config = dict(
    image_size=32,
    translate=0.12,
    fusion_encoder_norm_position='pre',
    nesterov=True,
)
Rows from block 2 of the image encoder of a small model that answers yes/no questions on an image's attributes, named by matrix and row number. Rows with one number belong to one channel. Each number is 500 + 40 x the weight over its row's rms, rounded and kept within 0 to 999. All counts start at 0. Numbers have three digits each.
After each channel's rows are labels from the 100 images, of 14976, where the channel reaches its highest value: "top examples" is what is common among them. Only what is clearly more common there than usual is listed. The data: histories of elementary cellular automata, time running down. In brackets: how many of the 100.
# convs0: first 3x3 conv (encoder.blocks.2.convs.0.weight, 48x48x3x3, each kernel summed), inputs 0-47
# convs1: second 3x3 conv (encoder.blocks.2.convs.1.weight, 48x48x3x3, transposed, each kernel summed), outputs 0-47

convs0.23:545461574486557482471401518537574444470414494466493515526447475506482509492501509498411431534467464459468500459525549502517510533461525486478476
convs1.23:453542541423444513464408537493534527454464447515479542530531533506538576494488512511470490541554474518497505456443468537519469498451473494602514
top examples: 110 turns on (100); large cells (73)

convs0.7:466469437472456436485488534466518502467492577414471487463470465472449565497458494407482551508505515487547452488509433482484427478477500506459453
convs1.7:536479458505524556497514533564578539494490460558442450493478491477477454411472502537490519457561514577538526449538517471511562496510513479586495
top examples: 110 turns on (97); 111 turns on (82)

convs0.25:500521522503492461551490553506464456478552501511479383537461502469543473441448474515446540481419533491428505461513480438423475497535468456492499
convs1.25:499494466561520463576480497487488503593461476457453491444543520481514519484450431538537519480443518452522451552509492448465556577469499505429470
top examples: 111 turns on (98)

convs0.21:508401512518418444557439473482531492490448437449506507522454478536470490484432452497435480486498477464519483433488472488504553447548485507459448
convs1.21:532588519498514449543486443497479528506494581487505521516508463480575575580452603451478491504474545535537449472513504495542474512448508479513481
top examples: 100 turns on (100); 011 turns on (96); 110 turns on (91)

convs0.24:469538466533501466431430405475508422478522495419513507449532457515395518491533427471488491466551512495480522512479488493489525483491519567514538
convs1.24:467410462474526465512450474445525407455475495508511588475551511525468437432474525472503513471467508450450481470474484538502476518543535432494455
top examples: large cells (98); 010 turns on (76)

convs0.31:442491460525397485420521479514498455447473487469498488469499476485515524463423486495448491449501514522493514437454427393502472476453468455506508
convs1.31:513479493484521528452491475463568510449457545526449436439511517501455456458452511464567464449447523558488464561422534422507526494520459464497483
top examples: large cells (67)

convs0.22:441533522450471526450440481510470471479541435460486548479510458515478476477453508479535551469537485456546517485472475430440457390526521484429466
convs1.22:479487492452489380472471448544472427565546535506511482520506506517501542599551485482475517456584527480515520477471455483527494461514540514486440
top examples: 010 turns on (90); 101 turns on (87); large cells (74)

convs0.18:496488515504464501558514461554525500457558486521507506541400471470533506521491518487447520552523526497451501434488506421482508463556461393452433
convs1.18:507526475471517493462506496499411512518494445442402588472447463456532511511467529441490468521481523540481442487450441495485544486487499478435424
top examples: large cells (99); dense start (68)

convs0.29:442529487503475450524522555520461446412513528426490513510526462418454533467502463449515448493559504428516480452459484465431473512456458466498474
convs1.29:524467507490473514509523539507524488458510544507464564461436535505454449491520486562547464460573520485514576463534488498488509478458553471639474
top examples: 110 turns on (100)

convs0.3:473507545529519496530529553540445470416514554477454500484440498490414514481502507402561444470492490548496515502488475505482482443485411458502443
convs1.3:464482523496509433585453504473488474487497509510442532504526502519452505522499442520523496445451505478513476462501456511426565509481452435447372
top examples: 111 turns on (90); 011 turns on (77); large cells (74)

convs0.15:495442512433504437533483446461497502516424499528452499562444450520532509519490496535539517513439422486458491549479526484451512405459539451464534
convs1.15:451495481396459551530496510532469447510499478460475525535442534518483492549480442549453461487518525459496534473450410484500494502421576528493448
top examples: 101 turns on (99); 111 turns on (99); 110 turns on (99); 011 turns on (98)

convs0.38:547508520496475482404509498453512472538499506517442510497543486537547454490494450548468540472459518462451416515475515539463443588425484532439470
convs1.38:471543503480507519500461539587458490518498459547494485474489518456564539406449456545422544538528565493507491532467480543492585519449540504482532
top examples: 001 turns on (95); 111 turns on (84); 011 turns on (84); large cells (69)

convs0.20:477469456569539525474508529460495457429549524437583521502435491493520460468510488450417484477541538491470455426449550524483460446521479493466510
convs1.20:497496438563488430524555427476502530510482483457475539541475557477488485479487522470556450416459484470548429520475438470459499522554540496571489
top examples: large cells (96); 110 turns on (90)

convs0.30:515453485457505540488506477480457407436440505524497471471490529520461461476456459417520462472486543468446565565446525525466493483480515486584446
convs1.30:476485498483494472524492525499487373508478498546597502484425470516512523437519467495530476455492526497480535439475478515538523464495441381485502
top examples: 001 turns on (100); 110 turns on (78); large cells (69)

convs0.47:551472495526479462534458487403513514466479465469539389510541507480519482481484378470492496479464529483409484540504509508428467497486511505528480
convs1.47:461539582554441453539470492451540489502513500513543402487480476545550574474549455463523473477471541518446489477493520572536504486523491441527549
top examples: 011 turns on (99); large cells (90)

convs0.39:440500446477499460501503531492470419471415530523498488462480480501463518531427482480435488506477460423436469531444461488529512418554514440515465
convs1.39:569488474459518497485464500510506515567464512415456502452482460429512523535467495514552529499455503489516457484584485491451477479420486529384495
top examples: 111 turns on (100)

convs0.0:425517485479486495466501460477468378501458476451528505485534472519427504509511461540506520472489461421553503523419472514436435464537501462464479
convs1.0:487513533522488488517478499505496427560514589477567534536477454504554545566528533509466514446542544485592521437513522583553531459472489500514515
top examples: 100 turns on (93); 001 turns on (87)

convs0.5:486455507461529465494539530521531468463515539457552541538509464481513495519454536428429566541578487491405475396461466473471497503476494525476523
convs1.5:532435489450501501464517479502462484557571492513471600471574436437477536467478499472499465471507491472498432455475436462513565552539537530484511
top examples: large cells (86)

convs0.43:448446484525461449486477503481464492503553512506443489499524492462480472451510461521526490502514511420530476470413456484478457369513439513424527
convs1.43:459495475462486548480505536483502507449506479504374428475478520518541485566496502486498519517526513464491519468397553545418503446427473504500519
top examples: 110 turns on (96); large cells (65)

convs0.33:517504495430474448441515499550512472545485484462549476405473507460483474475441510432544502533431447512537548438553561510503493438473505526504449
convs1.33:425563524483438459540513473516475532457477532475522470494589554522510562499419544488514477531456511566554518559476532456530503531485421486512501
top examples: 011 turns on (100); 101 turns on (89); 111 turns on (89); 110 turns on (89)

convs0.1:445481532441418500429448547532496440521454540480513504483569467514464505488469520484534502425554452519444496550464457463435508463513445461481489
convs1.1:511478516460479526489491506544484460465480469524511608484491474489497517415547480587524491522609494521476522493553485462570552492461457542463454
top examples: large cells (87)

convs0.6:503474461529505468474486502541510427476439468401495549562552482485472477488467513501469541514444486544510486553441426471466480448491546600504502
convs1.6:440519508483564490592460459473497439494462518499521477514486494504517478496452533452518498553501497444471458496476552497548503440522493474519650
top examples: large cells (94)

convs0.32:494521598563501482565479471492499472400431530501524461521539505533457531511468416483497430517484510485464450486514536477484437525498470461446456
convs1.32:519486511481484542516437525509503504465447506474463518470450577453510501457501488510577420459480514515437504441533450479470543481445527497625496
top examples: 110 turns on (94); 111 turns on (76); large cells (69)

convs0.28:480516491528476512548503496535519438506473483430488406427439534531446520476468419502466470480503523424518464450550448479434434509519506476479474
convs1.28:565519512512516504591441508533534458504482536412485478443465490452555512510500489526498506409488569526502454476605469521467503451511476488527473
top examples: 111 turns on (100); 110 turns on (85); large cells (78)

convs0.46:559397501487478444559503542576526471497501539443479559554576481498491493497464509535504437537437523508451504463559479457499476519434504478518483
convs1.46:541425516530471506572369459526494464483501486439464502517432503478516522460474458519522511488482503518502494529503446484492542535473504567485606
top examples: large cells (92); 010 turns on (88)

convs0.40:461443558527509471498443453463483465415571503488584505513455473454516510479451532541431392476481492477510483424491520495505469475504501473533491
convs1.40:482515511516537444551436478472515500482436470414443555536479554481501470428446513527495455450525479482516443469514444477420468492526487552542455
top examples: 110 turns on (100); large cells (94); 111 turns on (78)

convs0.44:562439498456521422516486477505452420497461517482490456550516460484479506490496474516503493477546514409512502438444496506503483404453425443468526
convs1.44:483516524487449535571494486500519577484579476466448490511501500501508492595563510456557481524415503527481445543440540550503467518450440488526517
top examples: 011 turns on (99); large cells (70)

convs0.14:522482478519485475522526527467425478470461524479507556505533499427489478499475524546504494501629501512469491493480533426445454437539560455454428
convs1.14:481530475504508494457505469437374509555525485500509540488515582459473484496517512505515509498522490456508524476467523458605548524581417525496470
top examples: large cells (98)

convs0.27:482523461411476460477525533497527487537499482408515460499550523525484511516454479470479525553398445533418500440556499522460444515547471492508471
convs1.27:540526434523510509459532469533549538511479462474486537447574488465508484385456477515477498510477538551513476571559549486565557550493496515510558
top examples: large cells (68)

convs0.19:535467432411504489571483493440497541550470461472454488483534436507423462490452469476540506513469463453459506500504515398448491509470452499463501
convs1.19:505516459467489512515526543600507534507462393464478551460464488450468459448482492490470484497506527545490557468496540537528497508470471558616506
top examples: 001 turns on (98); 110 turns on (94); 011 turns on (82); large cells (70)

convs0.8:492482539437498502423406492532543422511478520423561460462462503484493470498492475504557457508485531394535492482485511446509444466542532481502492
convs1.8:445561468451530498419503468535523478501528519439492471412498515422516485552536586503518523477443503441507493500487554506455539541499455568524480
top examples: 111 turns on (100); 000 turns on (100); large cells (97); sparse start (77)

convs0.34:487498511479460530559536506411464371481501491445477463498523526492445511495513517485552495389533548546513519510498465499494436509487555522546510
convs1.34:574492510568513480543484504454494436524559485509426550517503490535499506523520403464469507392558508474450434501504444495474465461533500487496478
top examples: large cells (81); 110 turns on (76)

convs0.17:546460495476494462556481575524495451571498537475486496512596445511443498522486465535462434459544514533461476479452429477481471439495420506492486
convs1.17:519461438587441529558556511553470466532476462426530530499484526479507497486462464569495458462551499506512520499536478459517608490480570511493530
top examples: 111 turns on (94); 110 turns on (86); 011 turns on (85); 001 turns on (83)

convs0.41:531458457491494453473387536444489497423537533582512488522547455451437512488519464456440459544477484475502510505506525495465485528431437480481488
convs1.41:449487539495445454533473464460481540486520501573482484563502547509463496511469439549535525483467494441571464562455464452450523581444534540471479
top examples: 011 turns on (98); 111 turns on (90); 100 turns on (86); 101 turns on (83)

convs0.26:476438496421452464481471479465516542479464519532486473473483461510433520493486527487526448510455479504382492507389472521498480407504483482476534
convs1.26:462468483424469536472491518545489440486485480500510549479398474484473466479488532485564495501508506527434546515550484488490570403445548470430501
top examples: 001 turns on (100); large cells (96)

convs0.9:510486561522541494488464532449509418524510545521513503469497544506426539546427495473488549415504519597534517471521415446480463492481495491465536
convs1.9:491483554474491520531467491486568489492499456524550519516496512573452450455437479461471514492561465496482430527517401490601452467481554455504486
top examples: large cells (95); dense start (60)

convs0.13:490503486448501509432460530498407435463461518482504509518501499510456500508484486521430447465481455421516506501379488570443471452511500472475465
convs1.13:555484428484533526476489501462534472518503523568502536477460485515424479451550516547501534533599414461547448469484535530468452521502521518558454
top examples: 111 turns on (86); 110 turns on (81)

convs0.4:469485483503432485503396520431511489529458491496476465501435472526431522482465479535482435500443481524464503526464458449459442501467491415447448
convs1.4:535506471470546535491503479448575421567513547582490541506487467506525501444475450505483557504513501554519490572501558482471559520504489451416458
top examples: 111 turns on (95)